Weights of a small self-supervised image encoder: depths [4, 4, 4].
Rows from block 6, named by matrix and row number. Rows with one number belong to one channel. Each number is 500 + 50 x the weight over its row's rms, rounded and kept within 0 to 999. All counts start at 0. Numbers have three digits each. After the name is the row's rms in percent of the matrix's.
# convs0: expand pointwise conv (model.blocks.6.convs.0.weight, 640x160x1x1), inputs 0-159
# convs1: depthwise 3x3 conv (model.blocks.6.convs.1.weight, 640x1x3x3), a 3x3 kernel
# convs2: project pointwise conv (model.blocks.6.convs.2.weight, 160x640x1x1, transposed), outputs 0-159
convs0.294 103:505500391496590497502496497501503500498498500505373506494499498530454500301494504499495505507499474454471499463499501624504499484501519499486497417364521517500493497499500499486498500524509589565473502504486492500503493522480499492504500524472507501494556500506647500501507509602454500481500501696501522602496498501487507498491803514491500555499492503511500500501489547508497497535514517496503466497500509574507474525620560505500360469498501491549510549519500510496552499605547453
convs1.294 114:496569504552582543532572513
convs2.294 093:537418520552499501500440500495469514604534496494505405517503506500500474523497500511501500147501500513583533414458494470498500519527498504503499509495461501500491495499436482500500493500487501427531497511500499559447503501499483598546502509528500504634489460491414524538517470500549494477486642485431500479489477487494501500515352459500502489558505511502500451495505484500502518500417493341407640492500520443491503498391493485493577536484509509500500501453535497559561498503495499
convs0.295 088:449538499500517660500490536490499495489501490500505507502415502500501500477477500511493478501517598526500466479501501507498501500497504499505505477498498470496499504494532498499393478490514479512500498507524007499436397534497457503505495499493557498511579526518502499500501504502499485460499492498511500493504503502372496470509495470498499523543447447528578479496560486504499499492527506500537526501498529498510503520453506499500501500482460500534500507500495597472502500500514501
convs1.295 085:441409436499581506504507496
convs2.295 056:502480500500497561500485496423492525506499499506504499514492530500494500509502527502342502482502480500545500500496497499483485501499494514524494483510495501493493500499519394502652480518508505482467501494497477501507501497317353503503510537545415493499492504502465485611500473483529533483497511493466497493485103481495496508499499501597513480494474492528367533412502497495570503493491557502486502481501500530485480482500568498496500501495499482510502353499531509500487503520494501
convs0.296 119:488529507574501499490501555502502501500491463522498502495500499496473500504510517526492502442500501506498502507500497530326500499592436320499446504502499489509483500499514445497499498584500500482523463503501500520551488538499494499499500511504540553501486500501638507500502501361490496506494501430502499495509500500494500502915502499499499503465522480485490491509498441498488504503502505500502500497492485509505511544502498503500505477461303452503500499483494500500507501499614497
convs1.296 118:514461512583439586519456518
convs2.296 186:500500501635508447519500837480500503501500503502487487494500504505498508499432501539504500615510500455494571483553499500500500495500594508500507494504499499500586517483501500494499393496513500424500499500500499498500502500500504499500500505501500478504500508514473502500508500435481500521480449500544458500500500521500500550500388500500186501612495584453501457502559495500498538500502500500499587519569394499501517503432509502500485502500500491591469500500496498500505500494502576
convs0.297 085:502477527508531501527520497505507499518514518532490501499503494508499495504501504524500500494493492500496523537563529483492481480519494499461502500516483503504495504500503501506501502612501498497565488489517740503518498501512492730497502500507553500486511499499500500514498499497505497507500504500490500494496576509503505487497495492501500239503514892583482519504501484499505488501499507492500491500493501492534485498504499496500504576501514490494500465504569481494500498534498502
convs1.297 077:499501504431605429484531479
convs2.297 070:505478478506503486509495509544464520496496516494495483483500518628497496501521501516486500476503417499526505496446502440502489497497504501497501501535504496500513510500532500448504497496499500499431503500500511500513497504502503323503494488495500452500477476500500014519500487500496695502468511491497502490501523505500485510501503501499495497499500497501504491501498499500427495488499500500498486531503504504509516500466480583500504505500500492489500500495501506500497351486500497
convs0.298 055:499505494501507526477493499496503517499537494485444481604663487505621437501484490417574489521464502519501509478496508497504476495492482490570517418597366489529463445486490520504502532513477507465476518562508526527537401445499406498499496580553504495512564502528492498500504500515504499498493503522488480433508533538428487434500481504467460504506483493476499512446511416591508391494495465474605493442508534498481552501487507859487538500495460493493498500482548364502473486490524513
convs1.298 084:542445534438398495532531516
convs2.298 043:503476472503506534520496482492496530509487462502502503475502531499501461494496530483651493587422476522480501492511501455528512504526504493499487550516478502510486505501585201544498503537496529423488520498503501466602492463499586499578503598531503498492509547499583462491580442491495612504494500547562517512450495523530496484498469462421505466365499466597580498428482513514553515540586496461500463495498492622494499470488500574482554708519464471538513540491491495482439465564419489
convs0.299 092:497498507516503505501503499501499505509504501500503473512478502511501262500531512528497500501509658499501501524516515500386448503493367500492445506498496494772494501481508460505466498395499470498515490495501511494505492512532500505432490497498504489520505505598500488523516475493497497510497505500497496496499509511499498423514473496498549483502496405495377603448499500489496506610501564502501502507458501498501505486501500496500508507454418501497510479196508506491502539500509502
convs1.299 088:469452464574529576476435467
convs2.299 107:498501597500502501498504500395518499510499497493494501506500498500500480511500500495499489497499497502500512493499501499500500504502567508501510501576498500500487501499506502534499501498501499500548500497499501507475430000500500498511500500500500507499284500504497501499503527491503504508509511477557503500497497503500500509499473503496527503515506499496500442500504529500499502501500500497341500505549496511503495536499500501500501498500477499499501495499508498502500500466502500
convs0.300 092:500512508506504500503509511500496499508506499499503497498500510500289501530477511496500492519502500502498503509500536499500496485502473474478502500463497500500500503415255497502501516536505500500503499500501521500528509520519503508494863471499518501586496500500501500500500500490499501494493499498465501500500500500502310413501485502500500492500424481495260523511502501499500536498499500526579529520506501494497504496499506507622509491478500503500496493499499504501500499535501493
convs1.300 126:495518487416410422507527496
convs2.300 092:468497503501498536502501508502500500502497499432500503495501499373497425500561502515502500498501499502501523499502503433500466500500594633502615500532500553494500500511475501547500498497500500499500500499500488502504493668499501500499499497502398178500554519500510549501583489488500479501505502497500535579366531494500500503499426500500499412504502509604500489490502496500449510501507347504496683489503499501498483496471563500501540493500499498634503501553644499500502500499504500
convs0.301 095:500499500500497565502500499501497516501495492498500500607500500504500536502499502500501499503502499500527500500498500500500500492499372501500445486500500491499492506500500497499502512501504500501502500528488501499501498501500500500501331493506523510500709502499500501502515501497499499490496497500500502485508494499500507497500495498519500496499000500501499499504486365500498502500500503506506502502502496500500504500499495502500503499500500502500506478479500502499501500501501505
convs1.301 108:475436470425476427484431487
convs2.301 112:501499449410501631500501395500505501436497505501500500499496499502502544503533314500500500499498500500500215500499500504499503500502500500500475517500499500503504501717500499502500703499499500501506501503501500500501499500501499500500500500500503504500500498500496500501499498542500501500503506531500502595500501489498500499498505500500706500501436500497499499499500501501500499500500500500500501453499500501377498500688497369475500502392564500501501499498502500500499500500501434
convs0.302 060:618502490502504440499502513501499505505505542492478484500493505501754510509500526474503500503500492498503510459499507457506484486488500515501457470491503499501542499509463500204525499493503496500490496540519515503510414504490504500494180482501496502500476501542481522499496500491500530493492500608500499504500502499508500483712472503519489484497457493501495475500516501544499585505502492639496495500505506501500501494459500508509451502503509515513455495506489511501499502496500498
convs1.302 089:560538411495493510440470570
convs2.302 097:424501497500500491475494502500494531504500500492498488453499505504500500495544502496502500493502501510500496497491497501499489503500495508502501500500501500499478495500503503507501501492491502492505500495505496521501501832500503499498500503502502516500469500518505510496500483498502501500492499497501499497500499510500499500817500499499493499498505485487500501515501499500500508501499500504510503500517501491500508501500515500914497500500500499502487500503500505501502498497501500
convs0.303 110:393487500500502494497500504502512500500499500488511499501498500500501432471502500500500497496500500500498501503502500498500505504498529499502503548500500499499500502501505500555500500495475500500498500501501499528500500500500500500499000501480501500538500500500591501500427500500499502501499499500502499499500505500500500493500499657499497500486509504372495500503500500501459493501500500501502500500496496500501504502499500499478501498501501469469498501456487508502499422499491502
convs1.303 104:494572503567566576515550510
convs2.303 075:494500500238497517503500481499498521500500500500506495500499500499500709500507500500520500522500500500499484500495500499500489499500510298507499525514499500494370500501499500500502500500499500501533497499495495500499500500497507502499502331499496510106500501488501500500500494501502499469500490499498498500500548498504506500500493500499500500501495502500501503497498502499500500501493501502499470501501501498355498496520492468500504504502526518502512499492500500503495614496500492
convs0.304 108:485487486508487451510497427497502501507474484500390480514452533386485595505522497541471445506541273505523504471442510493511560500507506483500498431465508501403618499517468494502513423496490471492498457574506531500496488517489504500582505572499510505513403498573498493521509511503494471514497502489508499501468464497485496502508500507535504492500491502531786518489487522491503616498518543490499514500557456495492525552431499513498502521514499500296535498522499516604445501500492680
convs1.304 091:478579471457539442458576472
convs2.304 109:485500567487532484499508524498492508497500548489497489483518492508482509501482577430501490605484497503465502491748500498450406432505499512462494506484490458345596500455559502478486572556509554506474495468500494624533505456501623493500311504489495443408565470480539506507543485442473571480506473496511499397501492519515525486537424540500517522503495512405476571504507502497550533501539544500588467633464390500578500434560438579492476497499487427492482499489495499543481494505381489
convs0.306 094:470508527500503500498496508491503498501500499500498501501499502500476487564899498559492495502501500495475499497500502497500499501507500489500520486476466497830499496500499499500500500515498503500500500499501536500503498502502498496501498502499501500504510500323501497501509500500500499496500498500502491512500546500500493527534496500509530500501531489500417537500501377500493369513492549506521594500500500499502515503499494502500496499491354499501482525455541491501496500496501498
convs1.306 094:534551538575528578536547536
convs2.306 011:534496592500519475494500516486500502499473498554500499438497487548494577496457535497482501550497521491458500499511500499486504500501519481500505499473500502532501498473546501515551507507500500465501500501528439557482534501517484500495509500500518529496508502496432501507504500494498656558504487500500494523484498538479477493507495501476484492525498496473500987548514605500539565501500480509525519677493502501500492494507504505471500486502494491523497504596499494486500502500503435
convs0.307 079:494483667503498500499508499619499501502514471456502500513490533520499506500499499604497500527501508523541530558557531504502498464505695492491500315496489502499502500479496499509497503501501494500547499496482497460500540502477510500464609369500490499504500502491526513497509490501497497502500500456499497497498552522520486494239483508502513501501786501501476512502514380500507392498470499509498516501497497479500499432501544497498453573500610497465494508569495499499502503469500500
convs1.307 104:472455462429458445457434454
convs2.307 112:497495500501499501491498414501504501507500496498498500514503507494383417495448501502504499476506500507501499500509500501498541508501496499500500418502500500550518495502488502500500511501499504639498500500501524500500382501500504501511372512499500504501500499612500500500497502498500502500501510496499510497506499497500499500479501501502655501291694500513532445571500497500499860499500495495498505499501501498500501501502496494490507501500500503702500468579500497500495500502498501
convs0.308 132:496497353503555501503413484499546502501499496502206497505491607526543498388494500512509407509503502452500500504503501515500517501501493500500531371503504688498499506500484536502494469520499497499507466475563500500500488500497498491678499638501505498501536507504474501505504628528498505506491500499531494490439515502499495495487500482501502496503497499499590502407521498495516497501501511514504506503500524503509502731514500504499516501472497601499578500499501512569501502502501588
convs1.308 078:465573474467563459471587486
convs2.308 082:495473494357446541494566470546512498347510313502498513516500435500513533488499456501504498612539498570548428500503500491500489481464300371472492430412506507538474478538515499529418589564520484537450474497455492436507517499498491480502489492501464500462533515407520502513485522549480505458635483596503429502517510487506494415503518498510599515513488502547505681504415498497539531494512497472530524498489519490492419524500504499493489454501582512517444526497533621543463507584496533
convs0.309 104:524495501496521443503456485503507286501448563505498503496504497498500493505498503492478502498496503467485513552495504507427497497513451481497483495648506500500666520497522496355496435462378344503496443509544507498505450282550505500492507498506500498405528466504500500505448551470493495525472546481501493481493487507507520472482497510485380497376489488538492503513490494498497466502495493453497396488493485505502559490503481486519679504502494494436498497514522498592378490515508632
convs1.309 097:466569465463564457461568456
convs2.309 031:495501485477500492513509401499505514419556506517484500510549490475547504457504462498487500673475515756521489485404501466530516502495509454501472436500508503536506503528548514485490507578496501480468501519506518411592514508491505417534529503494501471498488499586469535489432496551499449497519510587501512505489499505523485497472612528606513505467493503499470551482520498500490434464468481481500233504521517544496474540281518499503486551490544502555497498509488521489485390530498484
convs0.310 116:398499538501505500500494499497496499499499499497612501499506500498502275511500486701500493500500631527476517499511502495502497501545499496499505469481501497563467498499499498501497501499502500499599495484501553501527499523459499501437499487507393499500478516434510501502501499501501499499509501498504500522509513518496496499505498493502531500503497455489435503501500248486480159500476512499500652500443493499498500500496492501500493505500500492501450527500497488501490501500504498
convs1.310 101:528515522594560591495508509
convs2.310 013:535510555791529474470501509474501459492527502549500496491468401499480494498550503500417502508500478492484492454547500467423544500473510464500514491507504500513590486373519656494506516461500500455474500497491414517473425499496487508472486502505526492517522506519502523509514502498500527468511495494480497542500499609508492461488500592466485492498500429488502529556550684500540561521511494539509444511502572479520489495364490510370498455506289471561477482575495582486489486446501499
convs0.311 131:502499564500497499501498499729489537498492497505500500500505508510508800489484499500512498499499533497496500506495500501502492499501500598497499499502529499169443499500501501543500501500501499501511500505501500549498756544497498489494458463512492498498406500494500500500500495500493501510461500501468500499495534507495549498502471466503498500505453498511497502529510419502491499510499635505501499500522509502506500478509484506500524500492548503506517500498498488499500497475500493
convs1.311 110:456458430431480444450468455
convs2.311 135:508500497481508515477521501500580493499501498214501499495500500501500503502500501492498498499503500499498493512500529498501503500500438512500499493488500500550495502542499500560500500498557500501492503498505507504522423499498499499501547707504499268503501615501500500488501502503497504482509497500499500500500617500500500507448498500499516494531486496538398466495500499509500332501500548503555504500501558500492573706501446497484505503499501500500501501281503498499521425537497497
convs0.312 134:223492434502503442502500497591514500482499449495499499500500482499500438462447493497504507479508489429482503500500502500499501500500498498500497512576497487495500498497500477490501500502498497510484500489509508496497606554477507501491489501497508493508431482028568499514501500564500501493513500503487508528500474500499497494504500500476541571476499489493450498592487496493500508503502508496519498490500546500499498499500500496501511500498481502478496464516470500506491505529460495
convs1.312 099:551535571547519547555551556
convs2.312 137:664497500495519478499498491503475496707504533464504501517502500500507486754481492494508550396512500500478493453498490523439497498500498499500510482500460495499528501414571500392501503493507499454501500501573500556500301522499500502496509536523513477501515486533491499500828487426502501519495519507487491498496501492481501503500526496500533501498575502492498415496501500500485558499459505465496560487490499484569502489515500582468532541500508498505481507508477504526498481494502486
convs0.313 162:107468526643503493502499517503496505500502508512544500558499499503501498472509498501502500496537499500502489481500489500523512501489503476499500495500485483477507503499506500543500446486500500498502507499500500501500358494500561500501499503499500501499497483614476501495574494506499500500500502500497488501504500497506502476687500501482500510501473503497548500497500500500500498499501497499499500501503495503500500500508493527500501493449175496500499498500382501500493501497499537
convs1.313 109:555559523551495579537546556
convs2.313 070:499500494483549503475498493349500501494502378489467463502500495605740409475628497493497479499501499469493488512513501500442482500500578564500549501490506499497495488491358505511500520601498494652497497490497520509495496502499503565480415497496497464501498496500499498501560503554474522332499312501476399494496504488502503518496456506501544495501487451502501570592494434499499516499509513507576515527484565484509532562508499386494499500495358522460506491444570503585498511497493474
convs0.314 057:500498492498498500499500489500479502506500470594499501500499497500501499507514499494502498500500501500500460501590496499500489500518500506501411449501500503247500500383499249426485504509513494501534501513501500502603499499499500666502396502499496622495516504501493499545529501500571500490498514501501504415500494554495505492500486488726495497500500501484520500510502503500507576500497499500493502503512501477245501500498492500499506453500498495447499496497507504493494591513500498
convs1.314 097:518532445589505399503501506
convs2.314 138:499501500500501505507496496495493518500501500520506500501424471500500500496497501502496501501502511493500505494500500500500501500494501499501496497501499500496490507500515531501535494501501499501504499502500408500500500494500464498501499494500498502500500506501464500500500500500498500500497500499501501500498499563500500508503500500326500506499500502500457500493500527500500501999570500495500501492502501501504367498499500500494504499499500497501495500501500501551499500497501499
convs0.315 076:501494512501493503507500496533468573499503502492509486506500560471689491501505500516471536562617406502532504504488505498540492511490503595506501526436491500116511501500477505503604495470491500495484499499493503516502501501502501501508481516495517492503485502441655497486516455500535483503502497497515500486493523493500500516465483521504503500512497510520349573505492496506500499551498582497501590499496499530500502499499489499465469515500737494550505502504493497500500498481505500
convs1.315 089:538566540502473495426430437
convs2.315 089:501500497500497505501465605500497477495500503478458500501516500499500389492499500498485501508494651489500500499502500500523500493479500502500497508498497500492479499500504498502500503500505500500500492501500540499526491597501498517501452472491499492500527489326498500501503504503503500717478488507500507500494505499499499501500507500502501508498449498510496502446497495499500500500493500491500152500500376508500500417515500499500476469499500339500499499452404752500468500505500502
convs0.316 145:500500482497500494500497498519489513500498571504500500499498498500499495497486499500495493494492490500499500498499500501504502496501507501498501481499499501505503500502497502500500496491506501501485500501506501502487502497500499500500507496499500511496500475500486503494495501502500484501500500506500000500497500492500501502478503509484465502497501498497500498499500500502520496485497502482499500499497539507500324500501499499498503501501502499504496504502498279499501499500499500
convs1.316 111:407491518428524544425492512
convs2.316 090:500498499526500476500498504501496500538490498501500493362503514502364488499498517486499532495485536514499536510500495499502499500534500503507499500504497499524501505485507500496504485517500498473468501500499500501499463500502501502504506508517510500508500502503496487501513510504509500502497500484504419501500507514499500498500501500500458503498500505475495496505504575500494506501495502490563515588517495488491505502499491512510499508504493504500490501496507491498500496516000505
convs0.317 102:630525498503178489498498464556544497519507481500418497420501512495488602498495500500500499327491491475525489484507501498505556503498507534502506490487560521503500483691526502467504500526489562537500500493478492459371493500503446505539502511495500507502395445515512439497478505500515450437497558511509476507562504497495499563433523494499502500499515502522557504465534507503565493455499503551447490435521432587494498552502496497503542508520584585514573511499512527559491508499321518
convs1.317 124:500425507546484553506392503
convs2.317 131:496500628492590485488499576555495512517497477498507483501500499500540530529550525489502500472497499513511486502498494638490494522500508520474503501504498503500436493308501506503509537508491500510462495492664502673456550523499489501500481478499500501500469460494504578500502523494455524503483499457499502455501479502501491520499499499500469516495554477181505503532504463498470504498480489512503582524492500455500537504499522499542501460493497505500495508535498503458502500487503210
convs0.318 108:496567283485455496498500498562504500508502395522397523497549509491573445530475500512497506499330504507529356493488497498496508507486635465558571476537496499501502502500504489507501503509494514508502500604498485453489552491501499501588619531491497613443547501497357492437501500500499472430489503603498500520530498501498502489434501508506395501500588484501578495458505489519502426485502505500493504500499500763497499573503466480496500499527480532594499500496500500511507501492493509
convs1.318 104:538532530494518523447404420
convs2.318 098:533500489501499498495498500503472738490498481520511494500244485497500501503225484514466508582499591500501497499485473511501506519500486468497504465534499496500501501499544458500458507501491507506485511516491481511650502510506489500498495498501502538501493633506535500501503481501506526502502497527497509611482525508506499524501500500504501477492500497501488551502500491500500515498496503512497512480491500522465490500500503479500508509502501589503598547507502785541506486500498524
convs0.319 100:498505496502499547500497503497499500499494485500488499500462494500518498503499505500501487503503502507500500499501503500492492486507498500494500492503501501497493500499512445498498509507517492500501492500503489489497497509517501416499466557502506500504504546502501499512503502492500500499499502498506493498503503905499468483503315500714503492505480485493500500502503486500515501381266515500668509371500509494504499499500501502503500501497486513504498500496543501500500614501508504
convs1.319 099:504450512516393576504452515
convs2.319 084:499501498497491500507501499509510500503500495507514548503504500497509502500509499551390501501446458496545505517500501497526506500518499503530501499525503500498502501441420492495615496504497498503499505500396567496589497496501501500502500481500491515479503494502499499485499491500575576513502526504500499492498503719566500494505499362822509482507525497505509512479452500500504501243366531468501499311505492498500497499498501507502537587500502497510525496480501499495511465500500500
convs0.320 163:421384480501545510493513525497464597522515500503580494500501548555524465507500413504499501516500532692461500570564506611496500431512494499459510500500479434500494500498500496516494494512551499500499491483502502500425502538506503499476500499508508500462499526505444494511566491497505500488491759299499500542521505534501734471500498477504660487501513501471500529500568495500511500502503503566509523499499497481500497389562500500471513500528494347502499518498471500513544505505480501
convs1.320 095:546561549547517552572546543
convs2.320 132:497501547491489486434545513504549496499502500478500501501503495494456504451554499501495501499476507511500476537612501500506493498504457498499500478438507501504418474497671500506499500498503499689500495492496489503383356507509509436447415499495502511500521576498510501551487627503478453586504476503501487548502598500505498500533502500528490548261535507515498493501455500500495499499437498592526452491406504506526493548495377579498498393500572516499499502355502500309501533498501503
convs0.321 140:512501463510501434504519513500496511563500502499495500454500501515498499299500531587422504279499450095500512638492527464500501494499502501488518496516486489497493507500505498537501506467544500495546500462390500468468482500500417514461504400492505503498454483509499500500436468490500512500486515660502493499515501502478501498499484556501499497483519495500495499501500516498500512507497458516486510500502487505500513487488525499500497504500502502514540434501466499523541493500473497
convs1.321 103:445498432487550488424497420
convs2.321 201:506502443497500489443500739620486441500499500503500498501499500501500495498430504502567515500500457542501439503511498555419482501496283525488593501500538500511500500454500500500500502492524501500500495496504545593494480498500565501367501504502502550522683472441532500498407570500500498573499497472505431499502501501500500522424508508499397499409523499447500503574499496500500498503502500553607526508424438499606550501532470527496474302506525440585495499439493502500469500493501497
convs0.322 073:408418514502548502495508500590498496503488473472542499516500498501499498504497500509499502504672500519478501516502502499499498505497500499500503565497509500501474502219499499522491519500487491500517498499500500501492515500500500508498500503506502483511490508497512723515501498500503519504499500487426499499501501500490500498501240526496511500503501500279496506488494487499505498500498501500505633566487500498478519499281512506429498498502498500506500500535501500500500500498507459
convs1.322 096:464459460502617490478559491
convs2.322 096:500500498500500496493497499472502503500512493500489498500506521498501470493539502519390499502502524493558502506420500500500506501500507445503501464498493500521506496500496500503498520520500498504480500510503512498503506500501480526498500492500501473287505554499492947499500500495501537504492500499501503503499503504553499477511494499519500501497503465502498500513503503501500550498490499502505500186498501490454510565500510482492497499499500516502488500501500509493496500500496501
convs0.323 169:503495503500510497500518500455500524505500508512499499535500460503500500500500507482500496530497497500505501500501506500502500488511499502467508452500490477499498501492500462500497500500505500500491500475500499510531405500500499500500499500505505499512560500500486503572541483496501490495500500501484500500501500498500496487999499499497495493502479501500493561500498491502500497499498498504498469506500501512498501460500500501503505496498501498501516501286500500500506501497496503
convs1.323 098:467546567459537564456530570
convs2.323 020:510447503449496397480483496483487516488505589475500500501499522582491502492566500501552443476495512551477498475437494514464467501484488510500655454463497492508524499598499519491495484467494494496533495501500489501436503498506504494499507499499527459509476450477499422606516481477501560497463499471493356513488489530503497498571504513501491487541791499496497500504510405500496504499509500495547612461535498449504549490845499501509509505517501525502500477514474503499501489463500520
convs0.324 016:501499465486492497500497499511500540499444495492523500455485504493465494503506501502543494418463487304541503499494497462500501503508501501499502521500501501543502500539489522491502498501500500514500500508499499499500529502518500495501537499512510438456514473487423479482472500505501532452501488842510503505521483553529504507490498558553495504486596501527444498496494537501875497484467524499472449443494434493502510497493492416517468512524510506464481475462490504495515493500450514
convs1.324 066:475506411524553398485492497
convs2.324 008:491501519483480470525508497504479514502485418480500500464478495557444585462475504499500502538469483493534490507499499448495466500456486467501566504473543496500418502533491500491496488583498500655520500502449456435524504499481489469500501498498494499481551482489497502502489484497504516481483328483500481291507498515469516522484479485592477537486554466539479463466502491500509496499390525490451172586474479505479521339371503508475491505498514527410491497493413573502453549489526505
convs0.325 101:502500501500503501500500505499502500501500482500500499501500500500665555499500501501493500501501500500494500497501501499879500499500500479500500540503500501330498500499500500500500500500499500500472499516501501500500500499500499500500500500500431500507500500497503500500500500499500500500499500500500509512499501500499500500501499500500499500500499516493496501500500625503496630502500501694487500501498500500499501501499500500500500500499842500500500509500496500501498501499468499
convs1.325 094:518524532571584578524540519
convs2.325 008:559499505524500493497502517621498534557478465464500500487517499529552497499515501498510502487505611562462504475502500478497496500478498513500510510519502500481497496118597531509500494496500500496497500494499476497461489555604497492499479500500479481515496455500501488470601473489500678511500501498500500550473500419483498498504472465467511491509652622495536508466499483500495486497494500495503535339500340501499495444535497536501504518508535548483526467480514507506504458450539554
convs0.326 026:500505511507432504497502497492505489506602332495490500513377516462487501494496508499500500506490494488613495501480501232497504503496509431507467514493565513498498499530485503497515513483489499488503500507494529494485501501547498637504500494502507496494498502526557500498491504497454499520496501511500509512414540339500501416626495481511401494505500511573521500506313491501498586502565491506608509502491506500500510515358501496491503538532501510474342417506520634486495501438500531
convs1.326 072:534476391427499538510511455
convs2.326 026:512498527461489498505509599455509499485516341454510498508497496477504486507402499499230512602500468480490522481590500500531515500583468510503509555493499501497546504548515523503467483506503501514394500515490454493497508345496439498507496521502476517487561551493560500512493528492497496577543499562510508505476501488479500498505505764550498482510511477515493520517537500500532560513527493502519740530507496528503476483513518495464501461523500495509500413528494500390510499521501502
convs0.327 029:499509567464481486503499500503489526482488490500478497484394541500540491343504498501470510461454532373466476498448509505515494441500519498502566504614475532485496498566505504501543501448586506495498510573518492501506494537500444499499515507502484507484473476482501442500501496573474549562492223742551502498515508507470499496515505490490433572493421572476493437417495522518487500504543499549444485461502478564520496547549500500475349509498493499439586497446371602495500474479494509
convs1.327 056:529466526418474534485547406
convs2.327 021:406500498455529524544501448518500509499484503395499494471499509491443513522522499510490526524503501479565502502494502485650505500522624550501456552496456496405432532497364481505457523435498499506545500517533467511595460516548480644527459497501502467538460596505486504500492451506495493520472503500471498445470531304464504575444421429494598503487479545576544378478478499500493504458490508515356433323496500511515504573501526490500520554414521427386493524544445500515572491471571485
convs0.328 156:428464497500497500500499436500497506498498501500498502500501255484537491502499499500501501499500501497499500500515498503500501482543505501466505493552488499500574504500447500500500496497513500500503502485502502500500486450499500500477500499498499533499497499529501496500503501502507498498516500500532491500504424502494493512500504500500507501499489502496500498500102505498500500499501500200500499499500543496502499458505499505461498515499491500506521501500511492497501499711514500
convs1.328 096:475475482579520578562499566
convs2.328 095:605529458532482508521494496500498535500499495505498505507498855490552499506312501511513501497517500508503484549582498509494547509446365483512500512505503501517511529507544511480499493566484508493488507494623479448520489494502513503513503511500507493505501502488503481487500481498533498499342528626521512502513539550504509502476508493503499499495498498511492494528499506502433490506500498534500494498468672498498686549506500495482502505499508504517488519500603636540499476516500514
convs0.329 152:500391499500452496500499439500483499480497500555454503499500213491495500346500499500501501500499500502497500508502499500500505472518536500431505499560500495500499512504502500499494498497617499500500501497497499499500502410497499499483500480497499505496495499542465500500500501539530501385502500499533500503504363500498500500499503505498500501499498495499501499501285495499502498496500500347502428499500501498501503390501500498500486499554500502507558502501499497528504500805497600
convs1.329 088:566526561576542574495476490
convs2.329 045:632473551509428528527499494474502481500495497572502501498630499464492504519489502501534556458499633471537513646375495507488527505506498501502494543553462499499526516694462515494470462496493502494465501498501540211497432549429459470514583499477442466311492460493458509522490491611506495540503568499494558503494495491497528503545516493540502497597522498578477470496502509500440473459484502476492499494491446459434514570502503475514512562552506502529506537500477501513500438494499545
convs0.330 096:265497500822508501509501499500497509493480500509453501500504498500495419501364493500499503501492499494528498481498503499492530494509500476482498498492478472499500500500501500698500497468509501498500495499598508509500506524502501494502499501500610501500494507645491476500500501500488498504514497518587496499500501496499444385675521505501492500516466504500500501501491510500501507505498522464490497495497588502500481498500472512510492503448452498507644497500509499499505506496329500
convs1.330 107:563532569543515540561531566
convs2.330 049:498500486423506490501498466476499550519498494501499491500509514620674487494590518498503423432506479504502479498471499500466489502490507525501548509524504500500499500536470499509502528475496498558486500500500500553503501502487508529505468499496501507504467490501464487455508494590490539153488426464493432473507501485505498511431364509512487481514485486500506485545499503500500392489506515488499572563503682498428571553497489433503505563510501622465500512500645497521486509436412428
convs0.331 053:503496472493494500504503491501495494500503500451488510489485494486468502448425495500515471494477493483510501530477501498507510536475509514501556498479197500501514507506520521566530498428406499506498499450491499501473562500496495600500512472504502456493448486482493574494485499507491493525501505506522501511500494477508502534491510501500497511482505513494500500503497499500446474476493510494505513488488495510497514493359500492473484519762505509518486507507479134503503481498487471
convs1.331 085:542463537478516483440425411
convs2.331 029:455484452549503483495504460531500524499501467507506508504493501476491598573495449497524500495507733501505503281500488507545510506484489490486498496553515499508450499459526500474509491495497501622252499499503509501509501520498614502563430616500492500541528518501529501526500642504450527589497550515481455497518510495529501500500532495494492501441503492443628510455468530500500515505413500503464475452420497448497519513506439469491591557501502490496447663500495517483535514468541499
convs0.332 117:532501506500366557520424431499499499500496484478519493515507539490553499546500500493498498545500453533754501487492502450542496575492500500565553504500506504501516508507472613498501494645464489499504468504502486497467502383502504487677499520504505461498513587416515496486512502502497503500500410498515498389491522501539493583500487493500501500659479463500494513480558485487511478513500504519502551515582500428502494622341515500500465498490506586700500498494502509491491493488442496
convs1.332 104:451448438528517523433444436
convs2.332 138:533495517529526421505451532453450469502500494570496490586522503500586508483482500436393431496501500500504449405672499762503555496513493532500458505593489501501551503438512520483502493503521502532477500483573502501343501495510504370506453502492500511490494497494503617501475572510503518499463511500504504530510499472502492548499502504500472484681499511339497490571501524500491504499498496555494619507500599421605508466516488500504526466500510499509431565485500490501492506459497421
convs0.333 060:491508502539485531500502504503500538500483499509499499537500507382508500498507503499500501506530514498500498493582523530406499500501459501513497496497501499483500500499466259507508503493501500486500502515502510485528502507587499642497401500514528475529499524500497511853505495432500503533474500446501501499503528501496505458502479507514500502548455553520499592539365491503503502500491596638497632635500502499500498498500498518500512486500400499481505483500593499500489509488515497
convs1.333 104:496482498550386556519446514
convs2.333 055:500501448501476494499511501500483529575500500518501501513113495497500492490395497510496501511504487546515512498503503488492459498500541560494517490487499500497508491501462503500494499509515507500493499495468500493508449507501542503515501488502500476573504501512504497500520433501502505497514504506526505494490568490469507489520501503098499504502535533569499501508498497498501535500501510494503569496524500504491493415495540491505533497504433498517514496500497495501516496508487518
convs0.334 082:489496501500502501501500506480494516510499500526503494499525501501500500500500505510501500497532500500499499504459503497500503490494497499501506509500515502500494502499507499495498500503520449346498490500500500500496501500507505470502584500502498501498499513500500500499500500500499498497490502435484498506500496875499548500500485506447538500537519442501499500500513515500492506898657500504628519507497496481499503504494503500500506509505485499493498475501511496506505499502498492
convs1.334 095:503439511519389541512438519
convs2.334 069:501497505508499348435497499500500483500506500500507518463421506502470460571527500497515500500500500500500507511503484498500498502490503507504479469500515499496505503500502552498496464489491500500506502500495494499516500500559507497509497496499498502494494500515493498495503497499501502500500499499515500498498498504501531473499494491110497469498501498501485495501509501500501480920487516498485505485514500501491496504483499501501484504523489499456502412497508504503500504499480505